config.toml
model = "segmentation model"
train_examples = 195000
mlp_ratio = 4
parallel_block = false
one_sided = true
adamw_lr_other_params = 0.0018
batch_size = 512
lr_schedule = "step"
warmup_steps = 290
Rows from block 5, named by matrix and row number. Each number is 500 + 50 x the weight over its row's rms, rounded and kept within 0 to 999. All counts start at 0. Numbers have three digits each. After the name is the row's rms in percent of the matrix's.
# fc1: token-mixing MLP up (model.blocks.5.mixer.f.fc1.weight, 192x36), inputs 0-35
fc1.0 089:483453519552540499513393472498501498541487459467493540415443571506390492451541643544544475550501466551522475
fc1.1 096:433484555479517531484557519402590533466439496515476480534504489552408565509488488510526402501596394556504525
fc1.2 110:549561566583510501475496505564474456475527486507486462448541461496578565512435406364417481505450502463454474
fc1.3 062:400587509478538483576502477499439476453574540502522461523588473479460491428441547569518550438399512555464487
fc1.4 108:477545496496507537495388493485406452487545473478453393528547523496494503470502619495592487521397539532560517
fc1.5 094:501521473508477486514493540497469557511375461492538511441368518569456458454449451623497475564492448558487508
fc1.6 080:502513474491504531414573517485503451532591545489402407505605492458490539554582545511451518462502449598489499
fc1.7 088:591646559523530459488508496450525516464469491556570523499550524554552551507500383567502569534483442497507508
fc1.8 101:599502488509538414476527510508561543577410461505471530523510553565460372498468532601493520533436501522464460
fc1.9 103:631455525417522537441456585417500508482421517450538518548504492518529532420423457556533510525491483459496429
fc1.10 102:398453593507549487478551524541552494417499485496441440493410535481527539440455521380486529526550487449452545
fc1.11 098:572566565417531398473600526508535570472530520460456550476565550472435401463470467514548466503479453510510488
fc1.12 083:485445521447494495470444503382549540554493451491477429505508529431527526483577572569553560436608561486478478
fc1.13 098:597496537535469494416600511502473521413481550451411487530561544516531514531531471482545569503587490393467492
fc1.14 082:530483495518519500486492430560511468584585487541601499459379524534559515396441416444523488516548456497505475
fc1.15 108:672510470480521472393433438484479521530548493500492496475520450509553570452536530526529542478518499500581415
fc1.16 122:552445580507513524496487596592532490500442451498504540489395558537435577546539489515459523481551402427496476
fc1.17 094:463526482525408511525454564448459482464404511437491578446366441538525503516451461460558561523568499458501505
fc1.18 062:535553457502510472475492556567495523574466464550461487580430569562523594469527437502405511392544513435506510
fc1.19 107:552493506533495499600551492509551463529454487422491535457496549479475444483461522612378386430531526520475504
fc1.20 098:538597527496537481417555536448509501444445488420454488497639566514473495489553529574444468481465455568467507
fc1.21 093:499551474490464502501486476464505410576388447520410456529493515490527479593560427425448519544576452462525444
fc1.22 103:651521515478527522503505550529474452523462470541457431517433507542508569487558514499406475517473520486471357
fc1.23 093:439480484534574511528498442551454551510539474454566563451410544522391486469470588576579465513466514527535556
fc1.24 075:527509458460508493510423452484423472458426429557549380553545531457572564529605512488497468449486452515512448
fc1.25 109:585421492522524515521438413493485563549489439557537530503416544452464365477552523469500508510536550450508428
fc1.26 108:524477482400479495483391427483455537480463449483491444507497464578513472521582527636573490579511529492520536
fc1.27 104:436504513457515571593485487582539555509470477552535460579450486469572593458457518425465440426514509469469573
fc1.28 116:499494492590463495488485604591538532568519545411447533475470542418480482474424478397456489497485407490517486
fc1.29 109:518537528451474521427486522443474473507519519512463417589497546517481426550523484608574450487538486630562449
fc1.30 126:430557491565473463521542514531474508371382486457503445530504516493561594491558508468462445468523478427492573
fc1.31 100:587553540457534478541512473503523574471561475570542522533447567460578436523528548481426420512554552450405515
fc1.32 092:500489409587526503496583477476460446555500453523521423626473452532504475580516477521472524530445479620524496
fc1.33 084:538524458451518471417344513549485529497490429535522448536528478523460562497468427604526495485431440544465500
fc1.34 093:528583498568473469481529454433454407433496495447442553503441563532442565495608578537525573514532506476524504
fc1.35 071:538567555410504502498504516404564572554474470468553613475554486548466539468567434549453443472451459515516462
fc1.36 111:427506518460508502581504429436529452534612495496421463566498520457436486487435630507472487454519467503434539
fc1.37 102:496488451470468497460583470523445540508418485463525559460368575563497569502486600562541535563507550482467482
fc1.38 110:425511493452469524569445481453513506470478441459422485513520598524454501427564587566435505522550482622520503
fc1.39 108:524522469566529496531464433608543506459441410542536473479407576477444486423509563420436466528549516470479487
fc1.40 121:368525442555477525516496464460498483477563465448492456495469520498501428453449578465603476500506532541458627
fc1.41 112:465492496480503475493473510450459480470542495454343426553596550450413486564545548436468510576482511520525542
fc1.42 112:524427441480446517437356509496447472494535498507603511492459507465534556521524541579538563558526531592513469
fc1.43 097:526453495549514516484586486568512457459458461504453421605468510580467466554399547567572509474486477557574481
fc1.44 070:379525473514569511507538475470495443517454433461540546481604474489545428502563501550515503414574445446572528
fc1.45 112:659460493521528542539504478441549562463505471489534516479531507471483465430496521462475442460445391578501416
fc1.46 108:513447530560489495425484555430458541532481479474442560523606515478373473495494515412474604474514431507487470
fc1.47 101:499470566490488516445552524472462514470491458510562641400471417541559479443488410403477458507519494514465522
fc1.48 115:495465495596512465469480455575539529520432482510498493492374501503585556518422447453474596534434432450524503
fc1.49 067:534469388532480415434609492542463529463545487456506574587571503428566552483548498495485538528479447457500485
fc1.50 116:665530443509484477387470506480464530466505498475466450575573497505473535462479511562487569479535594526520479
fc1.51 076:557488485434480485518569386460537473477552554482529496519532457413604588515565538413478558473535526465522460
fc1.52 078:551450443504573505489412598399507577422509563454529512464557501467478567494499529478496500384464481457495482
fc1.53 104:482479448549398522558575441495424363485469497520540452539487512484562532625539529519451520536525522502496489
fc1.54 074:466519484469567490519537516516593411515564436500430378481459492478544580403590534475436496497506481526496489
fc1.55 121:640477536514421405493472543499490530525476499476546553464404522496420451485485417580452502557472484548485490
fc1.56 062:449544540507587493511568377449565538517455428469470518641474455526523514510528520516555447440512472530543502
fc1.57 098:558505489379492506496477550456564541461495462511492491469550447520610477519374494507635500494540506474538497
fc1.58 076:435610547471517444549612438478498475584506444516529489527469432484497438564507480520434452471453544540432550
fc1.59 098:400483474520425665483525511539521459451433502502502536500522528492579523518510462418525521425553424496493526
fc1.60 091:562507424482477509455513432458620491487504478542474532545623468485605573540503411552490538518468478497479463
fc1.61 096:589447434517513509504615520469517581541507555523516530443480435511492451497430440437591476426473472443435506
fc1.62 066:518449451465547481486484549482481567474436470482471492558453574513474511560519606588403490356501479522504495
fc1.63 092:456538506470548513448426510532622557481433450506527476502419524528473487476529546450568481393537453406451535
fc1.64 098:527541524479452564577559420447450491557496504529462471612559418467444464565503438493451498499501407482466440
fc1.65 074:584428370453496463433437564450451507513430473457565531477489508490606462460482488568508507434511533488529494
fc1.66 096:471509416500547509487530403447568559524476481515505485434511527544479480457589483547527549527429400604581503
fc1.67 119:641476451533490493501599545506490468459493519440460457581480454517451579504485432565449492462483441475495410
fc1.68 105:395472527562568604507498436546482550478519475543493446512402477550569590472447474578483484479450466529470512
fc1.69 097:502478548515566528462529472503461548530428461525532443493448466633485528468508378586515518493423495598520507
fc1.70 095:372539480556435576459524485478478464505643514470469439450510462475413564541530430475502499509474507463478475
fc1.71 101:342490505501539518563451464485443476495485486531524586509537528547502481496480525574501454533470455650514544
fc1.72 099:559453495521519466472550424447568562367405456550534453448549445584503545518486451502542490535480505520551477
fc1.73 111:407426500526497462524520435554500466491554497535598504507427465485393548546435512468495429562519494501554601
fc1.74 090:549572404592550518506601377464504463495490490486526540587427546483444431531476444533492512481483479478486517
fc1.75 081:552447391576591520492476463462541515452521503478411468563517594487466579489545554480502543516484529567583492
fc1.76 098:400461501433460512524548494421404461526466499461462446556471514517528514532588623563486474539556561532470515
fc1.77 103:634485491541513498532525458549543534503423477524490508459475561517603454518456455473457555469424508404589472
fc1.78 158:392489480500503516616538494538528503560533465511465508490478512466412454491503529479426354507461462526511597
fc1.79 070:505523513446436515482493626524469553494422558443530519517495552588511527453465446550555547522531582593497569
fc1.80 133:364538484472593500498483483446518484463556520500472448539534499481566566456536605432483466549581517521460568
fc1.81 090:514485470489453450509533521527398484439503500484488540485465539566440517595523494616572491516458471621581535
fc1.82 120:605425443560510495501465534616442473472430463462504435598532565476531509513491461499523466474537462555577464
fc1.83 089:502520526517543444469544528365565598492501510583547466471593449477540498478411419435482527508476483508462474
fc1.84 120:564471485499487511499524640477573502532571525479461442491462482475378507496481463494363517541494517493493420
fc1.85 086:370540567441500483576482485436474515554497529538442435587507526580517479573509532481475489535520588557512557
fc1.86 086:429491473504475575438501497491474492466433504459453572501467477483476494498436415335505484509574496439547572
fc1.87 111:503489515536481475482408518575474457414362435481565521484451511555536520530458444557557441574472534469479549
fc1.88 115:540498400442496487523489415492442485499419461497455506438563486586554528493467489587519495575512580605524471
fc1.89 111:585475481574555499500466482518513476430456494475487443473469571498568574516557626418482489574500577471434498
fc1.90 119:417466497511531497566470480516583495545540523482394480572609512449514484504489548416470482546485370472528519
fc1.91 077:552540575473478474523462480427473614553497509469531604503556520547486564515587475493473454501505501400404512
fc1.92 071:523503501539494475434539448419497503449480515530535507434595498465588547491524376431453539381499546529488526
fc1.93 131:500495466527521487480478590617581519479448482483481608439388576557498574470455515536517554471465470519478496
fc1.94 071:468536524474528449510544503423537489555485539508388467463583543543606413539440454458515482391526469481508524
fc1.95 099:493525483535512526445544538487492498515515512480493618450410484542378522483411438515521453528459416606502457
fc1.96 089:526594478463499519430516537381576527559563543506410551513504535550610513442545515516517554513486463462448482
fc1.97 090:534530440412516490515490445532569528519466447485601485415387551521423416540551557551445512491513525467492487
fc1.98 079:484589521501491486544519429423525537531538532483517470541501466471498513600553446446576533447600408400482489
fc1.99 098:666512434576476494564509504498545519548529511557548468477428477560447455476523430524464564445451548470488496
fc1.100 101:447531546455480530506520552427492491492450516437397435541606521513564538472484414518511450544525397559447524
fc1.101 118:509467542556512488442566359448454467466485453568455508470594478470460533464582481442401543534504503467514484
fc1.102 097:424576439473545523589555563450581516441558482493410505477436508512558497509502425520523495450470410428484499
fc1.103 095:498390417506452448557512481441440501559448450514463568510485443519493542475590495516493492428582424519574544
fc1.104 100:577470574544456379544457602522476564472461502468493526518546507477499496425475486479565477522525382442549474
fc1.105 101:465481432438610489499425430432534534609512480515502474461556541490452470557500475612461484518537475581489497
fc1.106 124:556403472474496523514407549453533503528508469505459488582433440542538566548455401514516584504474428557560477
fc1.107 094:589484438426548468520569387481481504469491540514542497513651556519449522463516538515537469464490530573532547
fc1.108 116:403514428474553501509513411568518527475511487544525550516430453479511493488381560517496468513360513516535559
fc1.109 115:532599522447478499463562390462443517465557511511595546512504485564416460474456530585525447544459561537527475
fc1.110 108:356471494534439504543544474546514478523472465554438497542486491531594461573515443437489509469625478539498543
fc1.111 134:451535566526514526537534583494600481539586506501567456522480466478396429523435424437429483517460449467463494
fc1.112 108:425455526479528504559472433434484490381583488506534573507443489480574507442437592426517506540549529502537545
fc1.113 082:526467498502549532424582511464593432421521473487512485471544453476603547436452566528453460428576508568480499
fc1.114 097:630518406473470514536475499454544482552451472476545486507496465497552442546526478535567420436557582574554453
fc1.115 094:514507475516546466548512434535475486586547445470502405478457479514523473556450372484428393551550451524470545
fc1.116 093:534590562505483482464530521470424498482564441513568496572526512496384443482506427475381521573484497475438474
fc1.117 072:486474418553459532476556501514515484410439437481567555531566480469553447390506552609513481492561552497541466
fc1.118 087:423472533440493484510547490536486503557421430546521567455572445571497630483481520560525456480458409463530473
fc1.119 083:451521501509495514571544516468458469417512479410451426489587496509579564409615571498428509469492485533501501
fc1.120 092:420514520439551544536472446536488509508455470445376500529553508552564544440453625481529474458525502473560566
fc1.121 146:501496470530494517467453505564618560498428491498516461516421487496519500388332513531515526529472525537450483
fc1.122 097:450488559501478501468554523398431510519531536443403446429493418564502528507529355506516503552498441503520498
fc1.123 097:544578520379522502587502513451492510542502514485551514440572488452492516482438563509593480449433394510471554
fc1.124 104:536504531496484464417474540466574496528449419509546483499384438558599503512491425554541558496510439578562496
fc1.125 098:617534467452511483397526530477562533485457504494493535535621433484582553541456424518524494434517443488531470
fc1.126 093:385597498488434560572549461539474508567484437505418500492509427618521542518468453540487495528539525469496463
fc1.127 111:463431546502478509490449447483429531450449473437403568468488547516498460510550646518519478565559518422472489
fc1.128 110:601469545384479466476483449450432484503453498461498557528530545461485493554544563409511533454597590484518490
fc1.129 108:507408412547577489502413461602416499491512474471510470548533560439490459525470533518559456513424532581511539
fc1.130 118:576478446493536411551549480440585560480561538489512479470531483489503533399446494551442505594475450588517445
fc1.131 132:606475583509535483457435521471516480507537464465483377563506493513415485516518423634455488524476508482464464
fc1.132 090:518433540480466421424526503495460588464572476534585525494500495486473580427429587532437528569502583511472497
fc1.133 081:532471515477514493510516414420557613608492511490446585444518554457396454486480571480449476520560494485515502
fc1.134 077:443506484482553499503588379416509542465528487518585607538565439421525538523465463528565489467476453501490531
fc1.135 092:619506530522531418436544514449568566536477468497489453483561434565539492390433469564493477486532559538529482
fc1.136 089:601544515479476494571427498518495498406369460488551557539512499488535530523432423409521479534491425480485471
fc1.137 087:437524523588491495535511386536449475488548437513457513409477430608515443514461493543607479479463472525469465
fc1.138 110:513477438535503501454476413535469494538503424526411483517549493498342470476507440587443533514465474588527484
fc1.139 109:427488580494521527454483470501431500481483438500418424575465516491446548526462622447451542529486549403453525
fc1.140 137:500492590476507499509487626495550549568534516476517522463429519436405444438452462384441483503490483442533497
fc1.141 116:519502486526511554578510546525531433619466438542443427503514530569452401470606531492488459443534516526525446
fc1.142 119:701464492535504488514522476538505546557466507558509540460532507552496480526472464510524500534442521477484367
fc1.143 063:431517506483468491568548443479511491406489518434552560413546526418628477510510590505578498488473533487511547
fc1.144 117:496505465440508487443471506480434481466548465464543467527412528530404532563486589622512485571472577583512501
fc1.145 071:490466482491488542441559489494476581422477472442507526415531481445599535472553571585473410395529510531490525
fc1.146 083:396512494419488516586512562496418466562508465528446501595539543484617546561496481468536467508560446477479521
fc1.147 087:563452528460424494512470491475446531552497459484575549421412515528469438536507599587525539544515590572532510
fc1.148 095:536519578463471488441518563448391494536523478494448426546469481529411441527512548557375519500483546553439502
fc1.149 074:582576481612519528503501450480467525464469512528414584454580578528539542569496560434512519531545545504468446
fc1.150 076:464559514421464538585567438452535453564523480481473578511495492537562523408523573407573488492492521430513551
fc1.151 087:572454464485485512508454587561521565609547504453478523435531570507460438384524525532500459511560582542505519
fc1.152 106:422532554576496492398483612446507444488497537434383477547470497513509502499436428457536476527534521451522557
fc1.153 112:336473521540525496527457527439537507446497465547491557439550444526585502509496466531522473540516463555477620
fc1.154 110:584444522428487529486479534417503506557365479457376504434537516539514506478495510525511548520492428589505497
fc1.155 073:431440480517502476584474417508450470505609521515548471506525468480437391507525560428503454411559508488546555
fc1.156 067:559470433498473446493415505439542462529624496506574585464428526505475520444459554413478456505537552436490491
fc1.157 086:536438501450562498537547361462488604524535525460534482472526500473415531464529460509500576495450605484528445
fc1.158 068:445417453376498516412512518439494499533538451466517418561404499476556544491508491539413489487530584501490473
fc1.159 112:627562528520488539447510522465535516429533518454529523428509475543461558511414426592497538512504464561498398
fc1.160 098:376609542506445453531493517532529527538449469515444504461440575545492458478547585505476480521514516510472626
fc1.161 103:454427592557437522558459553607502564516555523490472493466421471463545512480457499389450525521481425459477506
fc1.162 097:485554573503480529512495580464529492496488494503577497548601504531488404473521354383448471523486477464503484
fc1.163 104:607558560589513465523512462542560467419409478556578530452487498521519494515503461428473493502427444409477489
fc1.164 120:336546527460472503566476566555550460554478500515477522565466570483493531498581476489470461516485409479442553
fc1.165 094:444498448535474517505519450545511541616549468495499531457481469457408440499430524477511636423473423487486447
fc1.166 131:390469493498547531577465428493522532507587516445560446479439538474421457461488591505476473496509551614497534
fc1.167 076:450470375486530527525410418584458494429596521469516475526461459482512494511485592530537520461448498452538434
fc1.168 097:447579476455495500604581533511472551528506524508404497542616572469426510435499525432456529520506467433493507
fc1.169 088:477523534553511500467572512571447407536478456449533590428416530483512478516438606453415455464498522454462520
fc1.170 089:379560432552568445574568473512541501535567502483401441476502567534521441522484517574506452440477523521472502
fc1.171 094:535533595589574529426463487571507497439424457492523528507509596459497564473488536390505541511502470424461511
fc1.172 086:513457458547549459544630497473458520537500509482503563500517508542493607436533534467524517494407455361486523
fc1.173 101:476514444454496486479532347414532476548528440513491494512619519537565466477539462474411464520537526539504563
fc1.174 107:624480478563533435497626413561446469528508527514465534511478553528407442562521512484527499498537514437535466
fc1.175 123:492528401404519479451485359471555506447436485523547464520585506464586504453513492517518510487522574566530469
fc1.176 079:571469395531531397550446479521530540495476490524554525605485512528457464551578613555463556520466481505507481
fc1.177 115:528459498466503491482531595458509487508584563398429446572475510482383483500424566475539538461449450520554526
fc1.178 073:434545469469439470544499524522448491538399459519577577528483545528533450522400432479501427479493413483488594
fc1.179 089:372491538522511518541563484524410484492593520476464471492555488505428490488480412466491467465449405568542579
fc1.180 104:537477385451491500441452423532546538488447441506492549558513500490598520475495490651461521433518466545491494
fc1.181 106:563505498428500551465445571525530447554428451499486464494445570473483425516500487565575484433488418593561440
fc1.182 136:516558508548541487580484479447429514499533471464513498443525481576458482501549427667445466559439462550525507
fc1.183 107:566387509576478500442439407593507443456421452538478519526522541441553488476525480398536502527512476515541492
fc1.184 123:496578490503456471483527429436448520423606475521595537492434490491470521513487623511439511534517595493446514
fc1.185 123:549525484558541480476506479575577543511458434550601512439433442520537498476351424516438515482496497500491468
fc1.186 141:361525463501476548539485480431502482467544514446455507510565526470522502442586524486483461440634523540514583
fc1.187 104:430560479444460515473562624505516480557530502446449483634451547479423495488539527487417534446500506466469471
fc1.188 078:511620611421482532545552574477567536440521477497420541486534533503448549524506475504441518514496539512402452
fc1.189 089:544538435476505542549555481551453481447495559421481502567416464470376460513392468498495415537457490484464520
fc1.190 085:466495519457450543582504554469593519573504494543513529481410555585492481432503533512460505529616518517590569
fc1.191 086:549491576458526503490582470493541559441570495483540474485518520460432530476510558571379400396499477495462529